A small spectrogram enhancement model, trained from scratch.
Model: arch unet, widths [96, 96, 192].
Training: adamw at rate 0.0028, batches of 128.
Data: trained on telephone keypad tones over noise or synthetic speech, 39062 training examples.
Rows from block 6 of a small spectrogram enhancement model, named by matrix and row number. Each number is 200 + 30 x the weight over its row's rms, rounded and kept within 0 to 999. All counts start at 0.
Before each channel's rows are labels from the 100 clips, of 14976, where the channel reaches its highest value: "strongest on" is what is common among them. Only what is clearly more common there than usual is listed. The data: telephone keypad tones over noise or synthetic speech. In brackets: how many of the 100, against the usual share in percent.
# convs0: first 3x3 conv (model.decb.0.0.convs.0.weight, 96x192x3x3, each kernel summed), inputs 96-143

strongest on: clipping (33 vs 7.8)
convs0.31,191,218,127,148,188,173,204,157,220,158,194,170,172,201,160,183,111,202,194,131,234,160,165,180,142,199,212,169,172,187,229,196,186,189,194,192,181,181,228,142,95,124,199,188,172,219,164,184

strongest on: mains hum (57 vs 17.7); clipping (27 vs 7.8)
convs0.52,208,193,160,202,209,191,219,200,205,194,188,205,222,227,205,157,180,205,183,160,121,194,218,141,235,196,199,160,200,200,216,191,212,164,157,205,200,179,203,161,176,153,211,210,211,159,186,229

strongest on: thin (high-pass) (77 vs 12.2); pink noise (37 vs 17.5)
convs0.4,182,214,258,247,170,224,221,228,244,223,244,257,203,185,221,222,198,242,234,240,236,111,204,234,244,189,261,190,181,149,202,146,206,222,196,247,179,201,202,229,179,174,196,208,154,192,166,220

strongest on: mains hum (66 vs 17.7)
convs0.73,223,192,172,227,235,237,206,101,248,129,190,228,228,214,210,154,177,179,208,148,210,226,127,153,181,207,201,151,174,234,200,223,163,216,141,154,152,139,218,127,101,211,213,187,214,172,185,195

strongest on: rumble (49 vs 17.8)
convs0.66,167,218,192,190,200,154,207,187,184,203,200,229,217,236,213,150,165,213,201,168,173,177,183,161,180,196,118,205,203,194,161,150,208,126,165,208,212,202,241,167,190,197,170,248,151,187,198,164

strongest on: white noise (79 vs 17.4); clipping (39 vs 7.8)
convs0.29,179,201,228,225,173,224,188,254,208,252,149,203,192,217,195,219,218,181,210,194,196,246,239,229,211,123,276,208,214,193,219,180,180,185,212,171,208,228,228,231,206,190,192,230,150,161,256,234

strongest on: mains hum (64 vs 17.7)
convs0.7,232,163,200,174,209,207,243,149,224,177,170,158,208,207,214,147,172,237,183,124,171,226,212,111,185,192,208,153,170,209,243,211,206,188,157,186,161,141,217,91,115,167,190,174,192,92,167,224

strongest on: number of keys: 2 (29 vs 11)
convs0.86,177,237,156,199,239,259,213,186,228,194,190,163,204,220,133,189,233,193,215,164,211,249,236,177,248,186,238,187,222,216,242,223,193,231,191,187,213,217,277,201,226,170,245,227,181,213,190,255

strongest on: speech (61 vs 35.3)
convs0.28,200,189,131,163,150,182,183,184,126,201,185,201,182,165,180,189,135,230,180,207,175,186,214,196,204,103,157,218,182,186,167,180,221,132,164,193,227,212,127,205,184,175,180,150,207,160,228,148

strongest on: speech (62 vs 35.3)
convs0.89,184,164,208,216,175,186,197,162,241,232,215,225,190,160,145,219,212,173,187,171,163,168,269,205,211,158,200,131,134,209,192,203,190,233,214,212,147,207,170,230,162,164,250,223,245,159,165,213

strongest on: rumble (59 vs 17.8)
convs0.22,218,134,167,172,223,191,243,157,189,207,181,97,238,214,166,187,149,239,187,177,198,218,182,147,184,175,191,182,218,212,242,215,169,194,194,203,159,171,211,111,95,180,216,186,205,124,202,250

strongest on: pink noise (73 vs 17.5); speech (66 vs 35.3)
convs0.27,139,205,183,241,194,162,162,188,191,200,169,212,283,161,204,237,221,245,201,244,164,195,202,223,238,139,222,248,181,188,161,180,155,197,219,216,230,242,160,236,197,190,154,223,136,226,171,201

strongest on: mains hum (43 vs 17.7)
convs0.55,168,178,141,142,218,186,234,163,183,212,180,97,199,188,123,198,162,183,200,173,174,180,161,181,225,180,201,180,208,195,225,210,187,210,194,196,146,173,227,152,154,134,219,216,213,160,238,239

strongest on: mains hum (65 vs 17.7)
convs0.82,192,200,203,132,178,181,198,221,208,221,150,201,180,245,163,198,141,224,196,184,198,148,276,208,200,162,163,211,250,214,163,201,209,239,204,224,244,194,287,163,179,183,130,147,178,192,230,178

strongest on: rumble (57 vs 17.8)
convs0.46,222,213,169,198,228,212,196,171,167,190,195,239,181,172,141,196,227,190,230,189,187,177,244,228,258,207,223,237,142,177,190,229,209,241,123,227,234,187,236,224,136,219,193,157,209,254,157,267

strongest on: speech (70 vs 35.3); thin (high-pass) (38 vs 12.2)
convs0.17,150,162,240,248,164,234,216,172,257,223,178,312,172,181,251,233,279,187,155,184,145,214,254,203,221,195,208,169,151,220,162,147,230,234,185,221,191,183,179,225,192,190,217,215,103,155,168,199

strongest on: reverberation (61 vs 25.1)
convs0.63,221,233,217,204,130,159,180,236,124,208,200,263,188,190,164,170,203,175,176,167,157,222,200,266,146,201,198,180,178,171,141,131,185,204,198,185,139,195,187,189,191,187,191,215,200,214,169,137

strongest on: thin (high-pass) (66 vs 12.2); pink noise (56 vs 17.5); clipping (27 vs 7.8)
convs0.25,200,190,231,111,197,192,208,233,192,241,196,181,201,172,192,225,173,200,165,209,224,172,235,217,213,182,212,189,197,214,182,144,185,134,202,141,204,185,182,203,214,174,203,197,174,164,183,226

strongest on: white noise (85 vs 17.4); thin (high-pass) (51 vs 12.2)
convs0.19,117,154,215,180,168,218,205,158,227,206,147,204,250,210,181,276,170,207,175,215,160,213,195,198,201,140,160,246,202,200,168,215,188,162,252,213,227,220,164,200,185,181,166,202,121,144,171,221

strongest on: rumble (52 vs 17.8); clipping (25 vs 7.8)
convs0.71,201,194,146,189,176,191,227,182,228,207,184,136,165,195,173,145,154,242,212,164,205,180,242,147,177,173,228,148,194,201,259,180,214,201,162,236,195,166,210,140,94,125,212,206,185,182,188,211

strongest on: speech (86 vs 35.3); mains hum (52 vs 17.7)
convs0.84,196,229,177,233,219,193,158,138,202,148,192,225,164,204,183,144,165,148,197,221,174,193,189,232,141,188,132,188,200,223,170,169,133,222,179,166,171,163,199,134,121,236,178,155,173,248,172,198

strongest on: speech (82 vs 35.3); pink noise (68 vs 17.5)
convs0.53,160,246,145,227,184,197,235,191,202,170,225,191,193,191,123,185,145,241,219,226,219,166,177,231,179,164,162,205,233,194,243,126,167,237,210,209,178,180,203,155,106,166,184,168,201,231,195,229

strongest on: mains hum (65 vs 17.7)
convs0.6,179,211,197,145,193,224,215,168,245,117,175,174,172,168,217,197,179,202,216,77,183,217,176,122,213,221,211,167,158,223,233,198,196,180,175,224,175,175,179,149,173,161,203,211,217,145,170,192

strongest on: white noise (59 vs 17.4)
convs0.68,248,157,177,185,206,201,226,209,187,230,152,101,205,198,187,188,200,230,225,192,256,236,203,151,188,165,271,203,194,231,217,215,181,149,175,198,214,194,183,158,181,102,241,213,234,154,184,228

strongest on: mains hum (54 vs 17.7)
convs0.67,219,190,150,215,235,240,230,98,246,138,193,213,223,220,201,156,176,186,211,130,211,226,135,132,192,207,210,147,178,229,213,224,167,215,134,157,143,144,224,125,100,197,226,200,210,172,183,206

strongest on: thin (high-pass) (30 vs 12.2)
convs0.80,240,247,223,222,117,225,166,178,222,219,131,246,174,179,158,241,192,177,231,210,185,219,156,233,182,168,226,222,147,191,178,165,144,232,238,148,210,184,217,171,238,202,239,209,213,252,145,193

strongest on: mains hum (50 vs 17.7)
convs0.72,218,193,209,181,191,214,196,192,184,181,138,120,249,205,104,228,192,246,207,219,242,193,230,196,230,161,207,228,211,175,281,233,173,214,239,180,256,205,187,208,237,230,177,186,199,211,210,250

strongest on: pink noise (68 vs 17.5)
convs0.85,183,160,159,237,262,205,176,169,223,151,201,157,202,248,215,145,170,156,192,201,192,234,213,196,198,248,127,200,174,211,185,236,174,175,184,129,208,182,242,131,133,232,184,189,181,173,156,202

strongest on: reverberation (52 vs 25.1)
convs0.36,234,221,151,258,231,199,200,207,182,188,217,151,194,227,254,214,200,246,257,229,217,221,209,242,205,195,198,222,234,122,211,210,204,234,251,224,244,243,207,233,156,209,208,188,206,249,233,222

strongest on: mains hum (81 vs 17.7); speech (65 vs 35.3)
convs0.57,239,194,187,157,199,154,160,184,124,255,206,191,174,265,183,195,258,212,112,217,223,222,174,165,199,187,197,151,218,153,156,209,190,148,146,153,189,169,223,203,184,246,213,152,144,214,184,204

strongest on: quiet level (60 vs 28.6)
convs0.79,167,170,234,169,178,216,211,133,258,209,159,152,182,212,118,244,201,203,193,171,229,202,235,182,192,161,185,209,218,223,206,208,158,218,231,216,194,198,230,203,191,237,224,252,165,191,190,247

strongest on: speech (95 vs 35.3); mains hum (42 vs 17.7)
convs0.40,183,217,174,165,212,181,220,151,174,196,195,156,187,239,224,166,214,187,192,218,175,220,187,115,230,202,180,223,197,203,226,225,202,125,173,220,212,206,275,201,206,223,175,200,190,102,260,161

strongest on: speech (72 vs 35.3); pink noise (39 vs 17.5)
convs0.21,184,169,176,218,178,188,231,182,230,241,233,135,234,195,151,216,103,224,182,271,233,171,186,242,152,141,157,233,220,221,228,168,179,205,234,190,210,194,194,159,136,145,187,207,211,182,233,241

strongest on: white noise (64 vs 17.4); quiet level (64 vs 28.6)
convs0.12,247,176,197,188,190,153,195,248,205,247,184,173,211,220,173,244,176,222,207,192,236,200,237,239,213,179,219,198,236,200,176,161,168,187,240,202,200,205,205,194,224,168,201,204,189,168,216,170

strongest on: rumble (49 vs 17.8)
convs0.77,252,188,206,231,239,200,183,187,187,233,172,204,222,193,244,210,253,236,207,168,246,283,212,180,228,236,256,176,218,230,263,262,221,208,206,220,203,221,183,240,249,200,206,169,269,168,213,162

strongest on: quiet level (61 vs 28.6); thin (high-pass) (31 vs 12.2)
convs0.74,129,176,216,172,218,176,226,242,129,224,230,132,203,183,180,250,230,158,210,200,159,198,186,232,253,197,215,182,198,196,142,196,225,196,237,211,214,187,125,182,224,169,190,242,212,194,151,228

strongest on: mains hum (49 vs 17.7)
convs0.11,197,169,182,192,201,161,133,182,155,201,174,139,218,154,216,216,270,215,216,202,260,153,189,203,192,174,148,254,134,192,182,256,223,181,218,193,201,194,123,231,171,223,212,216,261,194,191,188

strongest on: reverberation (54 vs 25.1)
convs0.38,116,116,276,152,164,206,153,211,165,217,200,148,147,230,158,216,204,175,146,176,192,208,267,222,212,183,189,230,181,149,183,152,194,176,234,200,194,195,154,206,252,189,178,204,195,174,210,197

strongest on: number of keys: 9 (28 vs 11.2)
convs0.34,184,209,162,137,212,177,223,160,188,174,207,161,176,168,206,131,209,226,187,169,218,188,148,141,196,213,125,192,164,196,168,189,209,110,120,176,148,211,204,204,196,201,159,202,153,165,232,144

strongest on: number of keys: 9 (30 vs 11.2)
convs0.35,227,190,104,229,182,155,188,214,127,266,200,178,180,230,147,215,198,214,197,269,207,162,212,181,165,137,165,155,216,176,179,195,197,142,235,194,209,182,225,188,196,215,196,155,196,224,206,174

strongest on: mains hum (60 vs 17.7)
convs0.62,209,195,191,225,169,221,126,264,229,203,211,162,175,213,201,212,233,206,189,252,218,195,213,228,145,194,145,189,188,183,206,242,217,232,254,233,237,217,180,211,194,166,166,185,176,225,182,178

strongest on: mains hum (39 vs 17.7)
convs0.64,209,221,188,188,186,196,215,159,181,141,209,199,151,210,156,249,196,91,183,198,193,199,161,224,183,174,224,223,208,195,236,179,204,195,256,105,198,263,196,220,263,206,220,186,186,223,216,248

strongest on: thin (high-pass) (61 vs 12.2); speech (61 vs 35.3)
convs0.14,160,172,192,143,131,203,189,188,204,221,143,201,188,189,192,225,247,201,146,192,215,232,191,223,170,100,179,214,239,217,173,215,221,169,236,205,207,216,111,240,234,196,144,142,164,124,182,181

strongest on: speech (79 vs 35.3); mains hum (46 vs 17.7)
convs0.59,197,219,188,223,191,230,242,211,227,219,159,240,187,213,176,152,246,209,185,167,158,222,271,201,234,145,177,197,159,204,160,165,196,224,171,190,202,214,173,186,208,146,231,195,179,244,215,243

strongest on: speech (64 vs 35.3)
convs0.20,200,173,148,210,180,178,207,146,188,236,166,165,196,210,180,206,231,228,257,183,211,290,227,167,162,191,229,196,201,213,247,286,191,173,220,242,230,227,235,202,233,140,221,175,189,167,205,188

strongest on: mains hum (74 vs 17.7)
convs0.15,227,235,171,187,222,224,187,257,208,231,133,133,246,223,178,192,230,238,196,217,269,215,257,249,278,136,224,166,219,180,227,192,170,207,174,230,212,178,232,200,140,199,192,180,222,174,208,214

strongest on: quiet level (59 vs 28.6); white noise (39 vs 17.4)
convs0.78,230,208,220,199,225,170,229,222,193,196,220,195,240,162,259,202,276,254,204,213,198,217,185,165,225,239,180,204,179,190,222,188,250,73,207,182,164,214,160,234,197,217,182,224,140,217,214,199

strongest on: quiet level (65 vs 28.6); white noise (40 vs 17.4)
convs0.60,226,228,215,205,184,147,203,207,155,203,224,214,236,128,163,248,213,244,203,171,174,180,221,223,191,186,213,207,191,171,230,203,196,181,208,203,205,201,148,227,184,157,205,246,227,202,195,186

strongest on: pink noise (89 vs 17.5); clipping (34 vs 7.8); number of keys: 1 (27 vs 10.9)
convs0.1,139,213,179,232,190,171,100,214,163,161,201,200,242,153,196,190,223,202,192,213,172,144,184,206,142,150,167,232,191,137,210,156,151,130,214,206,209,265,172,229,187,187,144,200,171,187,179,112

strongest on: rumble (70 vs 17.8)
convs0.23,228,206,164,178,181,206,188,184,203,168,140,205,217,216,219,134,152,202,224,148,166,193,192,163,161,177,154,204,165,217,137,191,176,165,125,207,260,161,223,158,140,214,148,170,213,213,165,167

strongest on: mains hum (63 vs 17.7)
convs0.88,231,191,147,193,218,195,230,166,239,161,161,149,191,240,212,185,189,217,208,102,205,202,202,94,194,200,214,141,146,208,231,204,185,169,168,189,161,183,217,149,130,137,216,215,180,147,144,199

strongest on: speech (63 vs 35.3); rumble (52 vs 17.8)
convs0.9,140,230,179,219,194,204,197,136,238,121,210,235,169,180,190,166,197,169,213,188,184,209,184,207,163,205,165,164,209,223,160,163,174,222,210,192,194,161,242,169,152,198,167,186,175,241,163,206

strongest on: thin (high-pass) (31 vs 12.2)
convs0.26,137,225,218,217,221,203,215,193,226,201,215,220,221,181,199,235,258,180,231,216,164,179,197,187,205,211,199,191,144,186,172,229,194,239,231,243,161,212,240,235,186,204,184,202,112,207,141,253

strongest on: mains hum (45 vs 17.7)
convs0.42,192,182,193,201,151,193,180,166,205,187,162,211,184,193,203,174,267,233,193,199,245,203,188,158,174,120,189,165,193,202,200,207,229,125,201,162,241,209,113,238,224,205,176,144,174,161,173,151